{"model": "self-supervised image encoder", "dataset": "made-up ball-and-stick molecule models", "train_examples": 97500, "image_size": 32, "crop_scale_min": 0.4, "horizontal_flip": true, "translate": 0.06, "color_jitter": 0.4, "method": "simclr", "arch": "mlp_mixer", "norm": "rmsnorm", "norm_position": "pre", "hidden_act": "gelu", "mlp_ratio": 3, "layer_scale_init": 0.1, "parallel_block": false, "inner_norm": true, "patch_size": [4, 4], "conv_stem": false, "layers": 10, "width": 384, "projector_hidden": 1024, "projector_out": 128, "projector_hidden_layers": 1, "temperature": 0.1, "init": "lecun_normal", "residual_init": "scaled_by_depth", "optimizer": "adamw", "learning_rate": 0.0012, "beta1": 0.95, "beta2": 0.999, "eps": 1e-08, "max_grad_norm": 3.0, "max_steps": 7500, "batch_size": 128, "epochs": 9.8, "lr_schedule": "cosine", "final_lr_fraction": 0, "warmup_steps": 370, "weight_decay": 0.0}
Rows from block 2, named by matrix and row number. Rows with one number belong to one neuron. Each number is 128 + 32 x the weight over its row's rms, rounded and kept within 0 to 255. All counts start at 0. Numbers have three digits each. After the name is the row's rms in percent of the matrix's.
# fc1: MLP up (model.blocks.2.mlp.fc1.weight, 1152x384), inputs 96-191
# fc2: MLP down (model.blocks.2.mlp.fc2.weight, 384x1152, transposed), outputs 96-191
fc1.41 098:140099191091167077166102122156055109141118157133133149130115174104139117155100137125071048165123150160120094212156152112176143184113103168158107172086163139202131151128149154164117139134119071141123120128179149121068072166126113150085172126130122161141110181132158152122098161112154113075
fc2.41 116:078140040128079104127132169118116110052168150154097127117102140088142186134108107047150152176104083137120097134079135202137105095136162150130085133079113107107102086144128146126127087116138107096112086223156151138095103148114116152098144200235188128134122122127124131107128095226158112137
fc1.42 103:145091129141059079137159076097114061132124112125121133022119110093157128148103187155150108101178124147129108135148108135140087105128123092111069107121148063087120139160123054126145139175173153135186119106083130103104134092094142143113093095085144117127187162086069170135101110165122127157
fc2.42 124:092105125099166144125167072132150027115112159130072120107095099112106107120117081093102059127078129141106110165175127125205132149136149114140135153178095148133149120151103176130105080093146102107102144155141182164123106096132104111138119133176118115098145165172116096117091093109129102138
fc1.43 117:074104121116129141134100141104125140125099141187112149107090171109086126075114072111125109062117157136068155124199199111130109112160156064083108132096166112111122127048102067138095097097136176108116122181092131109096158080116149098114129100157076085066153162131102126077125138141136107148
fc2.43 111:135126152129156150124189115125158154179114127140073159101105136127084132124162152242155146136156119123151149181132150084153159186116179150135146120206119121214138123185134128173207158155117143099105176122105189070121169147103127144091123128158123155124156141140109108126139196027096169131
fc1.44 117:099142255112126130129124075129076124124117171114138110115141156089142126121147157095091150185129154127186096150142146152121126186154118116092148138136147145125106113196182142154072091103146092140035084123134126144024155160104054182087154112130130129124056175134127164101125118111101142050
fc2.44 175:171178075181114186137158128191149180098117133120162131136099156158174151120081149118151148088128128168175099143100170111177131026145174182123108169096152110107147105125171112138070158162155144103148055093147129185125071105133080158105150123211175105133091164133094143102094130132107158020
fc1.45 099:118071066170119169093110149105151138093160110087127099156135154151120136090092104137131096098121097071102143098172119128129108146163120144139093133156092067089116154138078099163160096154178139090153111101129083112116120137084179105102130090049110180147160096147148156119111116122128158149
fc2.45 107:107130128116129079115177090132174093108157109169058132118103125154163133093146076067149046160109142150118085193180147070154097153133149181174107112099112162138184115144169136114140083155132087095124164190133147138120130141162106126195134123154161079146173182087051128173138084066104146150
fc1.46 093:132114134117068152161143081093070131119138131108149117140129129129110072142091176103116155172170198167125138097084175101173110118133117104153113140126148094125110121186171104139121102068138092137150133104115075080115133104112145127083186101125093100101121113061154110140159124140140204129
fc2.46 067:154101114103144139109072181125065111145115123157040150070146105031145150078119111159116124197140088072166090201149138079137126154121099196154145090108116126105148132089105145072170099089128123110129177185127081097123128182161149047066139188123183148111097111104099138130150121147123132217
fc1.47 094:161084065116094074145162160139072143138101088131123091167109134105152111134148156095134083175082127122148088140136125121098087081094151133146133151136141152045107176140083077117070095145164156076118121146127134098081104126111132103081128156145093120094100151098073142122155105134133124172
fc2.47 070:090139160124145146123030128118103204121173168138171117105153144169089199255099057077125147230137127108112115140122115133143149136179151188112129095112163129176100149127134170133133115104123086180145161173113125148096106164089147155129111096186066137150163134135097120111117129124094146150
fc1.48 102:087164107138089148116102148136129067119133109109170083060176152083164076133138094101108092137164126111114073082127129061151107114118106105196089133160152118093127126087140168183113112119159087133163073071140124135089105063099117077130056122138121109151142131122133175124109118091110119132
fc2.48 097:130141165151127168135116074125166170157146091111168129103128138133063142135179222176125114149100152140126159075117100125156185196112170093228166164108119151146108147104118154141184130126110134151124131156149127130169099128107165086150130125105117149149121145142124123127136112101138143092
fc1.49 091:136142081138113142151128158130129152103100148153164146106122151163115116185096122101157139123176107133102164149109144121142114103116118121127121120141115110132108137133154106083095115138141093100153083128130119076116106123137137189072150077147119167146129126117130138131140131111126134097
fc2.49 071:054124131117171136111163092118161102156127153149037113116098111102144122095155076204130124117111126125153111223167123085148127199109158119147125118068154152125179150124117128148163091134117152204138186181075188165142157100121095114136124153088125072121125144106107125058140191062120109133
fc1.50 090:094119172095138129123172125119119157131112115128125135128153113124099076120139084170132016167089163126126142106175189134167131181147122074161123104133182105109105104065110096055119108082108100087080139154078182160156168105114179110125185091149158132120172168131119099140146151141127101146
fc2.50 076:139108149109117129107140154107101130159143111114142127133100128104103142182183085094117121100155142132152129238075105113184110105118182137119140088157146109093118135116169106101140105085127100126128117148093167146096106137110112150101148139116124119128110100139127118129117139204118124127
fc1.51 107:175109059121139106104095124151155154144153185158169212125160142131180097139124151103162138122152119121090134119136115046134106109156141070141161177127168123137117178104129066110105170137063116138189145131150175129140102061161128145119157082072212106137090154167113120114143086137127112138
fc2.51 134:107131090119053164133142108171133090065158067086072113114128119160148138130140134187155164130093125099139118115091095150147111117099151183137085109128074098095151114108158162134136099193111086137092093125069150032095045132090101012144153120132152120084092049134094132136145117089037146156
fc1.52 092:093141110172115151102135160135149099116183164143125175096142133118107058166074103113132097101124181100078134077154168132078109134177155115168109066135154144156068117092124197102202168145125111147118146137155193107155150130131133098075158097179125143122158144059093103068173164107128093117
fc2.52 097:138150158142089118136122154129140143106112116089157128151128180163102138141111112149112148133098112156160127131109094141121115106132137185093115121147108088216106107153135115153128105111146108174125099082064124126072128141091105166153136141134005104120133087183143134145137199159130156125
fc1.53 096:149123085165089042158132120143093102094134178132104111234131150146132144073086165202133113132126089093189123189132123122135129113109129148127198115164135177114111113082107105121128137126138110127170184126085131116135114054154115117155145123166115127113136148108118184158192176164150166163
fc2.53 088:129128164128148120125086170111092045178148172141122131144129175107093148172097039081130137208123135128105143145142126127139108158155167183072140193156150146174124126134119113118083095144124103084118171199136069157127109223154097149153147165211191138114137126115103098154148108148081116155
fc1.54 093:124076151098146136162137175156106153148098130124177148086161143096110101198146185113148043126139132115089146110076108087160131187131136051191170089184176105174145109142145111108173151050059173108116079073134120098130113100136175168143134041145173125164147184171186088137153142111098039087
fc2.54 088:120126103186205129101130108097156173145136070140071118110061160194089154130138095119126199106121141164142082152150140119091130145132167099183131105149154193098150102129104098116142108158087112128139128141106136154157091134111148126101094152083150073114101128145105154064130141147138191117
fc1.55 107:163159127087111144198126106177105136108089112094151123114177133116095168144122148170134139151150120136119160170143120077118157129158083116139166177100130105191101159105093103104148156102108072126134107096159138135108125123121149157187150144129112166119097181165111147099106130153098117114
fc2.55 144:128097067130127105164142128145149084027151119163069119107112157146150162137122090170134159133134147101114133135111137175127085124073103171172090108202078124079087047178106174133125119144102110156105077190136141111118116115141169147109122156145160126149146089113136153134115135125210146117
fc1.56 092:149098127124204150122137100132178086093182102192138155153178137141159090102117133145147162138143098072150110109154124143112160122163139114146071088112139103087116132130132098110100106120111085129085119195100143082073137078135114136077117111121177111133127119042174150115137144152129162064
fc2.56 081:132161124155115128114129132141194146144083123092197121127104162119100126091084146180135172078117118120128141156122148127130128089132158212165113139145116125125128107150071096193138137122149106139170058059128166104083146144128131101105135080156084138139100117092165111159125154123156149079
fc1.57 096:145157089107128095119052139104107162134120171114148108107179164158173118137066106111151054111162128130053154108126158082144119075119127129140145144124148162176147139091137129120121162088092105144116151095222180151136109168152139108147160150089124092094157132106086135172137116138113093198
fc2.57 087:065139145137136122139126154134150107131112122184091125100105105165116179134159105086135179112121127148117159198169099108095134197138153159060145142158108122051159135102150166137133061148131127120143120248134145119105103168073135103131120107132047128157176154099103122073143118118081140137
fc1.58 086:130187162088138093166136157189092152142126135181173099124120111075128139096128129193145001158130147161114160103167140190077117118122107096067057201141125153093134100081058123171131079145123122154113119181145150107114140191124093163132076132101145125120159123138102081129111154134118085167
fc2.58 060:163140108124092189126110079150152111149116095105124127119102114138086169168138157103152127094140117126187122184081106115220121163133121101102100197206119122143119098137175117129203164142142132095123174122114242126115135115088141148140120178130096146132154116105071110113115091013163163126
fc1.59 097:120033124084102218179144077117119135105090139182181111142117161097109133146128114192118063168112106146167152142158165090149141133112097122159180195112138134162150108139094091136083121094074169089169122152152094117130088160137137132129138162072129175137117174174168149118160098180112169101
fc2.59 128:150139063120069118104140149141107061106138131107070134080118138064145164115096151159124147126144135087091105111091127156103110087127123188134086088147133110100100092151093177122158111125115123157098105127186108095117140111139069138085118167215220127128086065172169113138122130143201164116
fc1.60 111:119115112094095165125176136156117115128136111153143126091170135133145140090105106113134127153119086110096098115158145146095123078107142111133108173127135153143146163125145125166091112103161187148155108123092129048090122156108102176134155143090133130064142188138113132145126153086127107149
fc2.60 087:118152137129158139103094117120119164162109061094124094135137117073077157158163125182129112089127128126081181078151089131146105195113080105076125099132125123151114170136065120142225160128112133143138125112156155170183122110101165102146113069116138154123139096150163120149128123082147115151
fc1.61 104:121118123109108147084127115172138076146083122105123114125156152142122091089067113125112153154132149100101107117115115141071117078112134125132159124105107104108138133145099155163132077048156166142172102110086158107100139133128200178138141099092139145097141134161125092121139109097096120097
fc2.61 079:124121124107129143137100104128091161135119082085117107094135092077091137175154146173131119088111097120080125078126109123142096162102131140102135161137116108130096155106040134124227128161124131159143125100127137125186103090123162082131126074101130121113100120117144145157143102088121116149
fc1.62 091:155141137090121090055099153194070189133060086151144128175137188142190119101109188163104141100137105161099167065218143139047135140142135165104128183051132135155127151135105149161103168115092094132184133155138038107142119146093140102076127161076125109103104126178076128120112145111135109107
fc2.62 090:140143113119093125123146074138168102108135179113142144127121136118091131110116113141117123156157132077169152125093083144157149136191124136121156252171144105083122075149110108147166074105163110100075149103064191154155116132121165202195127071140128124127114127143127126140123099182099130156
fc1.63 092:089102057070110113166086160128139129166068099162140173134142133144109098081077106089113064121152147137047144083145159085162159108172150112122102071159156118095156141100155067119152142182084105155153160097144132093121165105151131112113128120070100168130142128122133125104093134080130150178
fc2.63 048:111136130136170139128183113135174071099054144121082141081091083237109168161147093103122187124124123138154090217160136131219141166118148146133052147141124143123124182076129158083140140130151085124145116129119232156119153075116100122146098119165112111139125115096094129156105093094116118152
fc1.64 106:102072139130152120151118107115130140115133100171147150185184133109137136122117142108149148172130124140168139143115116072083141178150124144159130148102103190034110160199106138211080151143196166121127172165084030128128110098097172099153139171048137131133145169175089105131127094119075100146
fc2.64 134:170122083151096106129135094116154072124118119131093111098133134142166156140102128184129122110133146127159161162137155146152107082154128188148090163163129153199136102103142136148135131147106097081127131132112084051103107155123096108110130126143153123158136089122109129113112117130134162156
fc1.65 125:108168048137074127128091072106081111114065123102161113096161098077140106121123125084096103099102147144060052089098114127155119090100141129176119138160137114106089183059099134159074099057127103120136132113133133143103119122159103116097084124145085116135165097140099111140093139162117124151
fc2.65 141:117156117152125152115128126114180157173149123098197134111126097130054129134161228118130178140127149152133186071091090171139174172122136047191210149167132117116117137149117147196157132106117145144137118112148145148168124119109171150134125114164079152140124130145177152206129165127119145119
fc1.66 102:158143119116134132123082122179181192117143152098124108140124114154169123098110165200125124181139155147129169160106156038055117110116149146169153163131132177172103084160144094140147119149129129138146126135137131166140152116166122143060174118073190141130160153148082122148152092143114120115
fc2.66 135:165112072135082122147148084152126039108126099120077129118122147130157047155092115191175153118109108102160141112134117201148121106155128183158094142133158128055135110119129177114083119123118107078111139121153171041095075158111068083109145175079181104091058062133110127124118128151131171137
fc1.67 107:100106094109089103124097163142059080144106093100097176071156144122152139095096173102158115149133120114117142081109142082125162101134141085176158100155121096150130158086071157122139165146099147079156119119135167088154145086095148156125081108120165183156155148105116155084139098111084071162
fc2.67 111:121125182115163169114119107130192209108112067096149139132117117132112181130190064155090124140151164161116131185127100161142119203114148176122091150122110161079105162129090115145169090176128106133138121150146115166139123119098156133186147156115111126136176123144175132191131162138102083134
fc1.68 098:192103117163112121183118154120210125130142108117154138134132144163103107127126135165176150144175204112105179094158137095211159142171102126200175066178111120152082112145111148104151159157151113062109114101127116127148131168087180141087149085123158171153157181118112132121131121149118115176
fc2.68 134:147147130135108100145134175130093105090117083121146101117120138174116114102114124034114134140120156169059152183115116175115122114101142176142131119148123132000117099125155124176143106164106097100128090120190094056111078138099131160171098135149138140131153107182129133177090113096094095112
fc1.69 100:098098180130108161149127166135086096182077088091160151071095144139117142094118122173139034195129143156098108109101143120132131152126179073194152138096117111128129108109101096132167143059110147150146134167069171123171162084097143171059137085123144124125129134154152160090153128085100154128
fc2.69 104:099140134164183162106139128120152239133131085135109124086090110136089122138133161185125149090116143151136110152130148151086087158127193063155151147177111153123118127106090118139191131167097133148151132166116164125153113080124238130090124137055156115097122130140148170124113135141122123095
fc1.70 106:098118128160049164122147174137174124078119099163103112176105142128149117136102174144099110131116136166102129103145133133157094127124167152109045134126109105073121147136125082167109128143116144092177079092144026155158099139143162133126034107035123161170178107139133157133096130132161117140
fc2.70 113:102124138099182096130178047124115130100125119133076124108089120131116166061097043091119000171148126121112098191191107088140114153145138134182070113135102131151162136172129170147090136147151116099157193166125144165120104147152102114180153105168116105129135153130103129171107085146163133185
fc1.71 083:107131137112125146158077124151130158146034120149106096159120122112150103067163155187078090126104113161080104087112077140159157141109137146117167192106100117100073195152127102142124087120112130127148155117137157104120132080093158120121090154084118123115128125147133130079112149131154115082
fc2.71 073:179123106168125162155131164199171083228132147109137116125120113047090141094089115096146141159102086133133087134127128163152113066123105109150131132167150102156135118104084114112122102156147129129111065123140115118134094162082101183110131131138162134144102086127155140141134123128123146212